Rows from block 8 of the audio encoder, named by matrix and row number. Rows with one number belong to one channel. Each number is 500 + 40 x the weight over its row's rms, rounded and kept within 0 to 999. All counts start at 0. Numbers have three digits each. After the name is the row's rms in percent of the matrix's.
# filt: filter width-5 conv, dilation 8 (encoder.blocks.8.filt.weight, 320x320x5), inputs 80-119, a 5 kernel for each
# gate: gate width-5 conv, dilation 8 (encoder.blocks.8.gate.weight, 320x320x5), inputs 80-119, a 5 kernel for each
filt.78 098:521508504512465534462535483530474500499499517474458494475476551427446552508516530478410509481509519468566491510461420523500470476518551512522497517544489504494448503487506452467499511530499455447509493541491523548546492441498517481513464499470541598588445452422446476533479534539460535429546488525550491490489514504500478545508460447483482530470491452508596535489461506514532430490455468482479445530532500531561434546516550461443467560497489514533521480557476474497493492554465513526522525520528503416495470497531546451504455494475483534496458476435532506458538457469475490529558440518490530474506476
gate.78 102:433509475526516465520489546505513399460451485462507526441431491521488492453465538483508507465552456447559489523468529420519483527512475508555544495492418438494450454486553535530502503493468531509423504501513511506491506517404477492564519535537474439485539508531473489432506544483503452497443546539429528496473594478538573512466543471559488442530492468564580455543522526468471509432519459453540532489443525497521396476493496522598444534517517460539465524509529487463500626482452432473491489530489546433417471459528497472486519511511497416461481528499501504561475504521495536503427526474460535498522542
filt.79 100:558470474478482564472510420517563491490467499524436529408499518521551488535502510442524512560532493504502446511566468520506482485436494458496475477472485480478492472512521568519529456535471434520486460560500527529392461548494545510466528453541515452447523461566464475489499532495499470476488472498499448549513478414549550503450479471429529563528474520500568551553436497506498466430474486539521494477542477567491486468515488510496405512442518550502540508513495615503452545500523449538491563495439436595478526583508492523516529524479542487560521495502507550466484479441478500525517505489450462525474454
gate.79 099:507524542481526466513575517498529523516537467520428447493497526521428481462525620419541473441529560525517489469488561545539542502553493468555515546508449479427517488493520422444429448543570518532504509506572582500487507542472492539484470519477645522471512504454466478490550454537462429538522403499442553573537508500507517511479525547474490428500522530532538532539519477519474452490437543507465481523495540560529457518502503580455558466524484523571563548495515481525466468537496536594574556540534473517533533471482547506490527590542593486446465514525564554511519494450500500520531458515504501515446470
filt.80 102:464475461504435516490489510500512565512502541435537546515436521521527483514463541521422527448525575466527478481450455561572476530546474523499465456552492509481508529490461473492479532476489428541487419487515534505497525507540516570378489406515500491539400477518470463518468445568452495438495486483493444512450508559515463436547509584506531519463514507513501568478458424534464518496515526617463485396579475497463506541503447531480493404507489491480534525445542490531500491461417516472474456536515449442504477488449434440553493493490495485508482525490506529498494514499490507602530455526461515489550507
gate.80 100:495518551472578470475519479546443524577526409617499524444543504524529478515474446561527409471456530563401548511532494500548503516491504440440494462476477449533477475541462521549497516462497478525498502485531510574510509513571542586597553529424468571441533421423507461499517547507517486543504473503521431536589478410524504547534616554530480479591563509537538507485556508550504492509479543513491429517535575505471481504460532522488493500585487482553493522550476549459492480419558538500496592520528543512519442489527527489535446509544502449521484458542551501499447507420507468488553555533511465502459490
filt.81 102:486504521450552515504453519476454490442465538449458443483525418525550519514506514527447563506500512512479533461501510558505520497504526587521462533473521503543494520605534504523456493529492484526504404538543483484523500475496512449513517552480552488498541566441438463528514584559492499503464539524499536573455520435502526571513550469552486523468453498467531487473430531475463497494469551501424480467500591456469574475488504465484462522485467533489514475593472454444520464516447499493485444512501471488524476501481504498546461433518516516520502414541488624462485532494499477489462553493519467452409452
gate.81 102:423460503375417464545607498471470496481539536527619519461473511475482533456587580500512537497474554453525471540508439486547498521514512480445553539479559508444501497551548444587532478493474589555556448479443460472385495498520469441503511448562520413600448562389488471558515537480444534477434470523470493518469519446458501434497511484545473470483507467514457505501508478524473479515467502520524518472587478505456478489533507547443493451496507456528512503513544495484510561524566452510521433526536545529604470461498503494441483501441526534526468474489559559442433510561509530512449503511530469470557538
filt.82 102:448471494492506441488494524447523455433411547496553519473502526499485557583541522463501513494380480481478425540476508587472474459483497528480576462432484439469461500506491525510489543512503479439475550430506493530476493503460440433529526466465490430545495576501458511524500457494489512478531578508532531471468552458494489504499524479530411491483559477501551501511552567520545485406494430494451468510524550464503444532462450551586434493500551469450529504388528466568534463542546448509487540470435547558527523490406500471558559504477513495524511487463477418484530520491557490566454464507486519524464522
gate.82 103:573491438490593476561497452526521508529544466451458519452583490527528553573495439517547552563474558463507493500528436498439535513526456511458526503482489471459485471502499469481446531458373528503500388448549550515506498530492531463494465449468519483531459484526478525532472486462528543417543528543590487507533452477498397541502451476459474542473528576549559504519455555562495478485495520512434499466444431496507470498417449524534525549465538490582482477443516506512454490534573527459500511531527469453519555539507450491501528437447509512515522555489471488496504504468465530487479523575549510601535519
filt.83 102:462532523514441510533453445448555456499504500498466555490480457543457480420519478518514486523543448546414485478500571452523576446429555503499508488510467409419494529484511499512437491462463513487504536564530538514531488464544492542506503502506442455488528554463559503521505455458477443524436480531491409500492523544470533422488508511465540485570469592480482500480512512517495474508531470470508514541479588530532542453530493439527372527533500496496507522568530548491486515569460427415503521519490437553488503486496447500519497537451468466483443512457500560475470465516446477515527500449508553477482489
gate.83 099:550462431584538476468512516512500527580459483542515526552544574493451459468529596591537490501513512494540544418543500508571532509466543467524586466486520492570486450518481506574503466592525570497508459496458465422495520468511484479458524511483437470472500525545524460499511576508489442457488497475469455483541524544555475498500535486481478531458449510494499551528506488538568513517493485477470545542497483487403491503495471405524455426503486481524451549512457423525435482512483482479473492496484516488562448477527416505499516489465492572542528531456580529456451468448450493463531520505470537484448480
filt.84 104:517472498458585475496512452467470569516536503486534533560535464440520469489439558507537545459456560500456419441490451497526563504526554522550547508485461477459476445503371494400497528435466465474522472448516508505478455542545475490497561511526533498549498450524472542422477482490525525521511492496534426503468545476537493424529493518483532557552508517474561479478488512446608532481521564507481464432486467543479466495544444548470543500495475508434447427551489516484437458561497478413475519442553455455509559487485516493470516429545515431453518442494539447511547476560544441603493477513529481507455484
gate.84 102:459412454474459562511521568479520508489510509560564475525563494533480520504543542492541426537511547559528551521576479557576515485518466467429504499515499526499487476501554563557579493505491536518467494519536466519492496545513448462463477470481483546455534447540451489499505498474433557466464536512382501567576453502515509494559542557420498550523594529564579490605461498528574591394469605519523511411489464538478499484490538537441531535528482484486514472500569537515450530500510549438473481451491509578497534533452475452456465503473495391534549567465522454445446468509538493507522443592528439486543475
filt.85 100:489476531467527428487536554540530456485496485518501477502521482436491544545513525447524524477538463504560423453559480473509569512497522469456423499490490455515492470526499476482504527481459540469401474498529507433508442503448501522443532541499477604479525493433541494525465502492447554500527489475472504476534523504520537502502465461505549447517536477546467490499485564511489551466500536458527477482500461453487538509533561521504541470552505541509519438416449563476456513500493508465468515510457515453462500483506550540509501443443455554545445471599508429515502491523478485462443511529428442529495512
gate.85 100:445520560484503588537453506456456521539519513530555509567533505490519527504472544470511588493472525555501491498530402543509441512551542504489505512439476523494506477530556492433545497560466394515458442457463443486482488480443466521527561458464445468542440467447502496437460577495538537502503480512629524479512461465523505591499463568512510520508492512467491518418563491527460494557418511552491505491477458513518505450511471481584528502419528575507530484510555498504510488435473370485497534470560518509412452528469542478507559485487563536493566451524566527527485490454448470494530516457465521481509446
filt.86 099:572526598448498574518424452449537562482521505547451576491557489472567475495511546578554500484529472508507489431437489493507480511504468496455444566526520523528535541496462515546512497487527441464483496489459540552518524519480538471489487543486524451483513437500441463526415546592546482545492557498493485587485457517512451507512550505536494451597520512493465508496467435506524544518533550439567527401497500505529508541532495509485515525481531519494498473493449497467516534509509469559451474528502468546505470523577488444489451486481522478488454496474408423458448523514498439533519453452455523495484466
gate.86 101:478555532502422537447532484534483466498490509483492455496502479474492520558497446499483454499552643443574425569492518556509546536497513534457493504505509484523483446509501465503530481515555576457526463494517513477543555573464506507541428416484502545569470526459486539520544456547531483594497553541572509472501500486547524557404493563569545549565516501487450489483494525492525522512514514540449490531482433525596408488538432471453513570496507444509453522534505485522439563493515450499502467538527458442462480486499535513538497616583565529451481459420516551493504439497484538503497479478439533524474478
filt.87 100:495491565553537469473458497475456493546476524513525406530529533543492482436455475495493504599515483480551508496548475457495486475498441528576495482503524508569529557513461487500536490529510493501529540449490463468479465531484486488432456532466535477467513495509413520517473502458526565458520467494467483467544459529551581539518563468559461455463457527499524519472499489517465457433573527477532453486559478549522499513533460521477450490482442462489551499515492542496483499555546441541516521441408486534476463470499579485404477487449468499503536509495450411529567487540573437471510532500504504491459559
gate.87 100:481549505416496437444536463530500537554542514532547538501555516537510557473463465557473495421470419501519532586458504457515518508487522530444461444486476506552523529447465461512494478469534488460445505414489522500598477539472525503492539488543541470472555484430528517504581494443446423524473573512484532453533565520473595489494577538483487458487499497462461514480493528432493485579554510495477472482473536530527487529519538496537515527478508486526490483527521499453480467458424456542491499531395548535576488536527443564526533579420507511502564445539500487503537488459564484480508525443523462481510499
filt.88 101:453470539482475535517491520508482551489495505527535504451587484467562498479542497467591487473538545502521520551460526528543463522505548496527541442477478470532482452448467402484494502412454500497525494536530521525509472514441492516517506482466535570541489474561488510424464502499581563477441504540460484529432495466496435525562516454561525492465532419522564565507437477472470441553510544471520513643520472597461483543522554544507481497482481472453483444552524532497468525507456472467511459521529466510534562504452523466515484471477456517510457462462562471465455512549478471534485477565520514510552528
gate.88 100:521506476502474403530544548500481539502512431522484526491519513479426500534507541553496372495516514553530510580546468429526460513477429484575491507479520511484435500533409464559511540503603437481417473468524453464467522491451495517518521515519503508524471567418456470464500482566507464539442472440563547524527542521500481491557475492387415535543480526428544551537480476490454532502522494515504493518395464477502500460520511532519507541540526539471477537549496479513543489471519562561517502470427500514489503514529503537505497490466506461512528469478464547533529554479446462499491535450463473495419479
filt.89 100:558517514466483505494430498620519477483469550491496516444457511439514413507447478533558553500450527491455525465518565478471531492478472483425549518442476484565505539448543509452453441522426457509447517504553498395485593475493488505461422411522449501469481514515524441589548484494515386517530514461492529508469416513577445514502492472487602504456494453545539498441479494473532472456463538521454517465460517523488449550530512485484462500516422488466449510512527470546517493510445432527445483474461480536537492515489449485517487564421443476481496503511507560484569472490491467522481433484482508576471531
gate.89 100:435563493546607541469503523430510501501519554547531544527484437549545483454515482411551468469488534492472603485451485500486444410485474425483458501501507505577500550475535528527514490478524503506497542569503530487485536458520488451480473508562523486486465548461479452480510574403587420502519495484553520513501504501551529463547523408414567504538516574521458446493458492476476435507485493493527503544473455455483542482479558413543484514478502518460496456424421530514508477550542486457564432504506522490467634530534486475471456427506549432412567534468476520531562511485509511566487499499487540448507527
filt.90 101:502473503461503507501544555528497496493464556557504473564430521508507501484489487451467461510544498399497519545531545507558521560458435578458470522486487529585508523465534494557514548573475492478535563499549564504459439499544475504489484549510470485473480493477527483583467473483461505435500478456512565591532524539520495492487497412534526492480490514538538488395473564433480532459511554426516537444548524403547502576381484511491489539521481503465489526503559453579494516525440528496575483528548538432443445505443540569427488488463594467520453545484430524465539485603506546522442549470526414521471486
gate.90 099:509449566481551507552479429529524496484506476507516501493449499504498515494486483496541451519479478451496526510524524504568512409482514458482512597472505503464493523564497515456483514486541506510545487536515484611561490524540554407480469502540499479501559504522479486554458513523506515428471477500444509495581554461555543557450496496455518535422481421567484519465451524499477600495500449577514518422455581487519419575512498468529468471497507507464490506466592441484479478486536485496471510547550476484478556472502500480544442525481526531479451476473445495545528497471439572510511514503501517495539527
filt.91 098:488489526533510468519517486471569481470536527407492438396434429511545485480483542537487530498556507541471520512458545523454536518439490512484548495441471442528519490419462463491530497470521486497465572570488607508505474535502513492528534496487500525529566530545501523448539541455539460498440558437507604495458487566512490562455465593448451460511521562505476478494551506471525506430561549539452580520476430471557546459506547518483443439458441474520554563515475495474448546480495587520517497504467446537500492532489483527525513474531460484533537523520513500475457495471435512534467454433423488475561468
gate.91 100:504562466488434480520573464525549485518524551482520558422521521527473520569486412479444486570534490462460490477532438440495501467515407495545546484468508541486549493498503407540542450438474529475490457512551499586461486456518563470532483559411459459492495421548502512468485450494532526461483467476543505515533505526587503453528468520522478478534446456493525480484484531433443503469498503549445442535509414538533516491425497457474446452469538433554469520491446502471492498550527544525419474450567429507464477583468516499549472579491545514439563521503567465479451556472487421506468464377492545508451537
filt.92 099:474493563480583468524538401519512532436492532458515544568457512527512429519532554432459466562492549518486423497537506548602516526490471455519479532502531441458513464501476518465474512487502534445523528535491485500547524501492475562516422552521473436461548472480515480467528413457526468520517449496439458480509489422493520560438447493501489422454524521542498470505531419423480439534458490526490565529474573518550516489468489525434503476469484464474492516511541491532459574507550542479461563476476499494557528460512491543515493553475494477476468463509487545496536396474483533563468525483493546430529512
gate.92 098:535469515524557548541487552589507546585489430517543456467537516506511531511486535570543584524503415506487525461551432575474486478430562432535522524451469512472463555576489490413446463515470565538549483498464503517478547515511517503428555492485560511500516504505538456567482549470478448491493438488459569475480465499493575465538487536494489521421505485513504518456492536466521543506498543571486485468478517552467557483582462496471532554524482460516483518462460515517534550506487481490477517531517445518511516538478483553510503482521460554540544486532494567471531510535482495517470477489523553502493467
filt.93 097:441453510517439528525470481536504465469482496500489602469480470507404486553526442565510470561497436484493606489499550539467475505508492523474512536517503530454466519589526432544595450525542482436467569506516442532464540496452520520518484505487493440479463494513547490551449492544451504552489548490432532566505506543476453444560589475464568520500484417457509566477455505531527536542495515471538439485574442509504456524562501504502508497545502462495487534461453451510490490552502433379532517481395539534565443463458442508545564504502512559459441560470486465515534473472450523492456428448523466511508446
gate.93 101:537524525513509485468437480509414559539524488558484444578461514432497530497467509472501513470560478478540587515468493448489443504519468568550439459479527523545525446542452479450561493499458502473517475535556468421507406399556514584466520450499504552620451475485523466465552471485514482497490479474490440504542505548465483521489471552494585449456430485521533522551511460525515566609519474535483470438490545556480468557417522470514495478548485457427475459479464469577526446513454463437460548470446402407600478506512495439447486470535469495534515489524515481467441473496454477478517540565555498522491448
filt.94 101:405548506437486468576487566533517472517495466523528475489574470515491427477554496492521563499479476541469579588506397512507426507501466457550503458520512506462465518531441452509432505471476453514503566538445562474477494443528574511512496541481519589493514464478455501571468467454462507511504529439466490513490500485467502390544482449537517564513542567453474560508461487531505492552524539545477519521550528461447588492516538509486452513523434437541536483503534462496505488523440544479418481534440544529497553507443436506523529436510506457541453496566506520489515508551513566514495446410603550441451520
gate.94 102:461439502472479555476579534469454596541453501487518440485445508465551479509494506542490537430503410431547578505562511490477571557559541488491539450497491465486517493488505481462494469458461556422505513551455500487510532489457461527434516505448471454500491493458504525427571471517470510513475562520445539558507543474519507484481523536446366512488488525526430481487512481519486507507441483421582496599459411491486468437492486461523502495472490492513499579536472530507491448558459553513540505480584487535502558490520570472551482512559497498536497502448468476504523507499530498549525452462468509536462472
filt.95 101:476473540475521512480555456558544478443501541543401521476518519441560470499568549494375472451470507572554568489480525520470485471525503475476495660453468481491474476526458470528465481497493510543470485434529555465489524497530513474454489466499483536503541519468474503483476542431455477522454558555517585480478503493564501510516458463549435471494469562538569524485568511461538514527435488464574474473479551532484552477556540579478493503496464502502507516500519480491480451512492472472525466470502471511467513438468547562475511500512552445481499526566514532507498514520567471500468506444486505501433491
gate.95 097:528499506517466520530553510482547488505553545488532559538559523476582473423488539509572524490546510481472535491495543406498506498474524496497472501506518555442536501533580539596485419553495563491473545479524446480516527551454465475568552523497593498476522468543551471428519498452581602442462496533459433511481503501509532592590446523500567511394456475526598477540464518495539544525531537473491468582504439527511525542550520501538448573545489521468555498447582447531445537494545544518462557513536410461487469583483471499501500555496510445457533498517450530482566492551532506586425501442531486510507484
filt.96 101:468485548434475517454509533509429530416502493487514546502415489453416463429531497543466555536449527522500563491575505515497457475498447554506440458500528490435512458577514487469483531536533464474428505555515520524537471547519462424470571558465449527426469522550571509458465499440445473526487450458505536504490566474505433495488523464483495539507402485518468482516507513552510535497541512532471545455457450539462501503501555511511514526540511520488494526422502505437501553518492416479476517513546476521451517446436473501505531492439540494601532499480482484563526546518483494511498566414499471507422507
gate.96 101:459442514522511483533451531480496524522538487503498504524509557490563472503459528531550465451523514416478417519544450546496445490487599508503500527519467513454486448468456523480450462440477494500535537422511460543491431515494463505536535485489493488529508411424471530490507489538499486469522478548635516507446405519400497551467461565468555567483445504554516525406569521528486514527489525481483511471514486531484527492517537509507523507433494501418433441526609549519503450499472493441538561484477540487490468513560515517536561565478483562467467457499499497428495427465532503467465528513474569556482523
filt.97 098:540480529462495487452467565466490476521496428508495538392530467469526449471470551617528457453477485465500547484550494496506452503466532481552450487521508498544465452538511540477468434433627551503441439586484538455529529456478501487495459437489477533429452444441527533505522486489446490467536435520444531543517549515518467447471542468487426497562508458515509486533579457496510555519474519500451520466484448496474499447465432447509442544479590455521425509503542457414567534508449497551465484461492474555537523434524510423444488592458427434466422546445507539538497506562490440537505545497516440467537473
gate.97 100:546495534538459431468515488415464479503514513499586494593504422603511526481437515526416542538487456508594517511536505472504527518559578513540502458451431507477510543474543531490541509484529556459483548525542551463543492429559491512474465513452474453500522470484483480474462573577591518514510454473487509490481476514504495507492465515518467494511499488482489524549506423468571499416446510502489534549522514458528483523472499464406478553503467547517532564466531437554415460527528495508535475511446482504548482579542506518549492519478491575514509563496492507562525491431463516533451487498477558494522525
filt.98 102:536483447513496494489514508486589467514481550564541493540574517574522522481492524549561505467525582456487521543484497523451476534535590488515511512516512473503495498505498524484418464493461499458487481469499432501498484519517531517403495497530571455553478468523440590475567495461491489519505470414562480530605540567500500560542520542465496516531452579462519511436488467483560530470503506478527526404492489546535492516504432513528549514545554446500453499511474481522525474498569478472459496464509449536501511565534537551519572503497465554562480552436424533517563576522485532474485531488447546501464473
gate.98 099:486545472530468439561483468519547505511453511453568512463543492483446532543518564521434482588496435415500466516474513518582509556471508473472490414508469502477507535460459463482542530538514564532518443458512540404521574526492534525497514526544525459474529545483454527437522515478558543490534532484457484434500497502495528466557466548545494451531546498468530540528500539491592521462516485517602561500541495508581535501429476509539500488534500478486455542544469460511422602497478473580425474418533444591481491424537544565509535480508535511494636430495474458528473521503508447499563564507549483507507541
filt.99 098:510527568572543544482546580426481563433491476451470522483472566490464473499511429473514493500490513501473482484481421524480472551458483445568514466534528544572477522503410474489495493464565530495521450465548483493439485528478465466484495528505477475534414459397514517456444489596471554550536462513457461534542489487380555439430482514519344409483478483498437523418453488452442497513439479535480473497457519538464476534494582441514476487464452585479498466541544480475433464588495512589515496501474499476508550482529541504453480393486468470521519444472515538466523506477505514455473544461494478553471450
gate.99 099:565482430486478496486443448498465564487488512477585490456536562479507576507486530456572485493492477520484476510508493493498583480515534478549478429565545480460513486427485460424470504521474543525555518527488507438535426487547515509420450521453482523500512484524470497483502532514507488427480479532450525494451539485480522513518480467554519585438463483536563450522486518467470464504470496536498476445519551490539470494518539505487511506520500472465467457466477520465469455542464583533549548440505448497514567473474485540519529533473512441456536532434508474499475534469443479519440540470532452541459496
filt.100 096:504468496584549481572515559575616548549437538501547399462460578522535434494514528561508446455511531527491504548549522494441587441534463478507486559509568459501404489528516546475485519584455537431448472493522471562521495507581467486536447534467512545481465548498490528561547541493453493568473514567492501454526567459547465495463558510520475487519471514493544479413575440540499492477470488553498423535466464471457489455548443526496480505599463517500459497514566593466491516525542540431507554546541505547476580502498548508494431516500466425567503544509514499570464498492548520552524481515482532560550530
gate.100 099:565455461501556505511477446537468517528445445542537475477554457602498524520489587556471422504566491544464420603486530476545516523466467477501511507446457486470500522485536473491503479477434475501459477476465490576539521483518535497460516474536520490500520473494569519436504454487565522527493537425462437460445480468522534496576531479541507525522506551549579522544449440470520483521502529535529513561510462567516455434503433443494464500459499502511538561532539479526529524501595459514512570475514492503433503478460528447512494556500491475409525492468537495458433422447514541530566486525486419523500544
filt.101 102:531570483553521465620477522459496523481511483484510523535532530428521529457541473483464495494511449468508454502540496441554485517480520528427469465466497456476508493423459528425506513522544546488539490491504476429469497537472468592543539572482523475531503473487477525483497450475519437453491501494455492492513520524436478461511487448536502566449544550424476528494468504499449425486532446462487528432447507420437502477447495484582527584443486490456518455519508505471536441564455440435489488407558488460455516402564443456508528545538568535506484563460419461474523554466473445525531461503541518529481512
gate.101 101:473440499444479500493461495481501559486519575476468524523535553515555537538471530425506494537542473423516564504535525503535439464504563502413459518540429449491544522480515529557474494551454523493552467517415520381492427500481433482464625443481488483489435525422496530504566485486497458504539507492524526433541484392496524436622473517425516541530487500483497533465536489461586507490522508517551561461567510468469543479497551534516547438492479509574513453472484467503514478534492504516463439492474522470433496442543448554515496503494533458481457513452526499502504480493525405549519474532516518556510511
filt.102 100:470465546485551491498576487468449484599495452485484444483575484465495422530441501536512501526446465536476559466506492476409486533520524456481425436535530569528543550501444518522547433455527460476497563514409518506530544475538478497483536481413411511512527429435522508461428532493507530479547513461500489607528517503513464529556427489515423348487536449524513461467491494515521465514549474471366537477594517519510511466508480481527476453415460535486461458503563523525516444434500523445504530507450571522421548481453568481478482538528538502498433462529442437521528467533501528523485521556481504507492514
gate.102 100:575536479544453603432450442475489522487521569498474538534510474548491523440498451485469510487493464531464529510533450573488482465473492494529533500504506447470532503458469496555543492457490547561407487458506489518576499501460503516537476483524556435499509489516500517529458501474603503577503517459432510524550508619503485428507494502500433424502521474482501465497524500490471557482479469494485534481418453397527503547584522516485452522480512449490543501533466411490454535483483507490532550454421562500473509461510440482446451577530485530452533464527469536508542571507468520542522526465489490543493559
filt.103 099:518450475528537491549463461514551490499459524552509522499480517477471510392505545493410555510562488471524546471505468448548553511480476541497498547445588551502459469522406496463568488510553456448573485519438509465491433531499490449463451516488515513470509479502537471495428446484581476520543515475472477500494443501457520557483462437467466528458473508527485460450560505506550462504567555465454538590418500564514506500528545500478614513477474537483517535460492474512505464488562498493547482433505500452465516512504542503551426533415523543493493483472512469498558519452467534499441551461564506520505518
gate.103 102:487447431548401477531519502482452509506496576561428509574510542531551452489541429459519545468495493483457496518538485484479540516467519486473522485561491486540449471495560498509449508594506497468461439493492478514431485426427513513519468489423452477487518456493485451468555498485449522485536551488480473495493546494489510504536481455486506445465489502519434543543508481478469440566477499489478494496560619490504454445585470500566553477486593443519521566498496545478469497554510477464482428516483493528562547547523472524504516456487467443490479424481457436549524526500518547569512511488477485491587535
filt.104 098:458505486504518523549478441523550480520516525492531548458476535471475476543470546482468533528567473507560466502479523433457504482514519488515519544501559465472495501545514433497497558483517450523489536406585487556484482522491435532470509523482466446548498538511468504489523492517466601561546525511513487513498468443503489473504493517478561524445461509553537544516471497537516580524591479488440469440558461511537470517553551519491503494480508513494475495463460492478523497521425520477524474478568510529511512469543529447503475404450486491561484504433552437529495524551527494555544519432563422468499518
gate.104 099:550472559539518550398488520472519538480501554483528598545491509457466483490516528411476553481567509436519510461532461540530522512497511543438480531569454487480502491494464495514542546481509481519476515510518484511502452471545496547467498494469502457502489433553513451485497463556464513544458520515536520492520475545508509513460410519458530430548494532515522513526463511504498478479507450490496497408473436533477512524510513471507426518517504525516516511505535409543538525511512569510549464432534505511563445498506485558484461495523509507472566552539446469491509522452499524526512531554543524569473557
filt.105 101:508433470541576566499533473460455473468471498549464543512503475483524498492499476521491451489552563538512465544555459515547472445448458456581475489433498530492482556436536487464479507496540493522492537493406562570529528496522499494461500493458480468466443522508502559434540455478497474549524531443546541501453549577509513433578388540469458532524518524515451490513507525458535529498506495516508475449498498479485548478535458500521522504546533483545487470528502504548436448456477431455462464525449532517466487489493566496487479436478466557492461506534474493485476539521478505477546510511536474463453520
gate.105 102:581470404495519487514483453495541527478541568521618506435553429476544513543510473464529518565392461588494545497528466451511548527512554437528506495464544504465542503478479510488521518553521546481413482480431431540458523445564543558498505562540543573499413477524495485388512469482450435426561490549458476538436479421576465460535529453520538470492479524513504500495497453426550435479480505510444472435482510442534455512476511532525529505453542500474441476407488550416463532499523525450574488525506531491495457543516543518505450523551497483476547515559542524509470569501549551513483524465468472496466515
filt.106 101:474458522485485552519526423462515470481482519523549549481523443509513569461497453488523577501486511548437524500486456502525489516446570603500449497458486503537513600482536519577566509486545440522433489567501517512526468551543473486479464561420437461453468509526510454496492509505499544485558523460456472507529526549451476512536514545529523442412519522468513503528521504485527510521502503470526462442558510513503489562521479512464499471511484535490580514474480538427466456480495495451479472527473503473547549525519506464510494433480428412486486493452432461505453552527538528560538462531543506519541494
gate.106 101:588497480532497475511546471475530459568453507470568438574605478451529475540521459520512503498495516513557457515440509485564477590537536491563431492520504465524504451492460539522555549520525440519467537596458477434433496539497550500499455468503523537470516533409512470481555478571518532526449519471481470515505428534473526535522610495557506456437494430490477476543508461513546499540515470485556398525532498441532509568577483467460441493521457521531500481512515554516522480523551494531516603530514491455503518520555476424490476453537482527556489522456477505523452549481563444538483588492513497510377410
filt.107 102:549507542468502543579462539510521544450459579560495496474470529499535555458447549483478444506498509485476550499448514439482434490489486454515515508509544483436538510468474462492447544535550432497497471516433511559487487485495524476513490477582527418494536499505469551488505473513504489524521500565478550507547547548447543484563480472449624535497479528492506509491468522547450498528449476465556481494562514525519470465477478506496516443497517468511537468498474482449404578407441566454519456532542505509561531449524476563461495475529577482620497587498479498492537491432469453507449520453544512406440505
gate.107 102:460478527477463520481446523460508475444524474457502541493510411555529464525599523489485522551457483468517487466506493458533479463525487433530571551497487459481406494524437442508540500506519439486587479550517465501479483557487537498527507475498483534513470526511451572505498450474495533417479500460504533430512556542468413492519570458525440588483516505399488509528510508544482437525520556467462438550505489475429452565482520557481476480450537498468515490517508524467550529439490476537518535448504505476478490532490472500492520449462508539506534559468497475530505520567510478517535523493546454482471489
filt.108 095:486438495465533480495511508555505486433508517533503527504470486516522517596558573500478498453515489510545531524581478421499477525445496474489504561476539480514519464565517471552507429537502525480505565447464537489490523500487521524464464510473475482448518441442520594561508522455474566457442500472531496474512475460469533552518482574488525488498517500521471519488562469523523430501435438508494574444434543483435494454490448499538474495511504527519505486478539539466434569481576485478507496493501556523554567543527441488527541519498399462505484569473534549452502474469525505488559523490490529500512530
gate.108 099:502448444454533495527512550494506421464483571513465501464604483450425498530474452556530465520524528506449432499525421533488459575485539533573546494541436501516513518471615463528526431576554531520537405476503462530521469528489436567434505476483549450511439528525510575467525527441516494484484485495502491500455507577505461505478542608507479497511500515503526510508477529478427467530488528453445513438419496519523505475443466421483528443442443501502537544535484525462516517496485539423541534508515468498469496448538471447473567496512466507481497464563547508507503500503544456533471447446422493530548505
filt.109 096:448502519502416432483517438466526458465461588459474477527491497535458517457428531485479508491511548555507532518558554549516435559462455438557508497524484509477465536507448473526474518538486454491449519466512496524511423472415491509545454510541524646506483482538576446425392483449540549500526504448579524540508477485525477462460443485449505521464529544508488521486458441496467541410547555526525525519555515540462541577505483486519507490480461500396468496594483505543494609528473492501512474413519505517442534487461499488472499477469489523557482498549482545483483543487507522495477528540519513483515508
gate.109 099:557551549475541494513451526548490489611495505597497573547397534587494456456459573481522549536465532541509481478495506451501570525511511468511440521474521495469513527489520541436543476414474459487525524471544415469472520442452466475489479569456502510491472485456447473538455546568534579556459494563501522525548531534526480469498562426498495476532470549450474506528539500509503426541527477473405541513487510499568517509436582448468542495520517567513485493479486455438441522493511477411491480520479461442473492450490466552425604503489488518481430464449481526519573475483484479462485495501490512580466495
filt.110 101:514479515515506530503462527484495503498548508559598489464508499491459528461512457465495482480530451513471547463515503472457478522451480484490491475462499474436518570523517474538472498491459450529532529510574489403495536508512416484456516410511497514545544479520458472503598552466441515552561512444427542551434446477515454529580407465519540577518464493454488439576514513518529437459501529489495496521496512533490549477529468557478544531467516505520544408516513414442434591506439525532451507523473471527409472473510419475535534455528522497458479518502501518458537523556521474477479474463560536399516503
gate.110 099:489481526498480558519535419424486469496530478510436505612559495465526540533505498448553495535565618487498510398503561463508509545497473465510523503489528550513514514545453570510554500501520497434472556480481555403535480545469445478449571496526535488520514438519523494480456561516486463421525435543471448534454443508482507540476494460580432522464495461460517521596564521433550435507475502455493488540574529540513416498486495494508516468521529522535520505532463551461503459478512518504545560465619477452474440487555467513485549507576522541554486493444520512514573514512490523536558495458464518517509516
filt.111 094:493471497483510488481470566457520502474525456635534546458489530541468551442557555485531519473426520536473596484410535558536538503526510458503551426507486507478513515493431516511525556493485490510470472424462554500518454484485517488474600543586552461522488616531457432525491520453468555455505416447461498589544506519527544518510565475511517501541559487548534470482547540491532485535574445511516514501548518506512495532505527533482451468517470452490496504457450525475577507519484494469498521464427468521434460490516527553487529488481490507524478460479494538461545483435494466500513504594553537480434500
gate.111 092:447411492527512534501474429498556467539498484470456536543415502445479444468508478439485527494490412458479563493531527567498463479488494466529452551503559524525528479480544574499512538536498457560488446479481398518496492488561500523534529487560488510472436464484488514458534486503535482453415532494514501520534546488519528510488499507508430472488495491468537450517476447486451426486444476542559552510452567420451478470480534487604503530528509519525489586439535472549492454409548498463440494496480464473490526498491532498497527580497473500485512463481528503540545500561509459530426492481449511454484489
filt.112 100:522508489519490569499507532469475483434530561479464508573417542429539518507461510448505477504472532553465479541516524403537498465465487482475537475506483526523453434514539497473513476559522483509526432537503499508513572482522490466579540470505483420446495507548435526486535490422394527442502382392511511505525516501522499532537468547508455416476522526449554434516488482467482541499446479503556477592411465486476488463461557494493450497500477470461512501520495548429486432492555433579422510482467511528500460504507496539425489490494442465509475555444431499489549530535444481513544527503462557538493486
gate.112 101:496618485494472489511486531561496463467457454431539489476441502449490468522539500463435472513478566513548566449508461527521506509484513501512565456486447490544438496515498495453474517484575533537475494475497536493535456561465507525456475520542486516535480525527474446513519497521408486540434445543444510481524431455489476506517535469540353561514486542507461467488507442544504528511507484489511521482507476437513476521488554480432491489495513598452487470399417567513538510521495559545498501518499529462523583530477516460508477468523501501481501456445437546443467583491561524453462486449468498481545507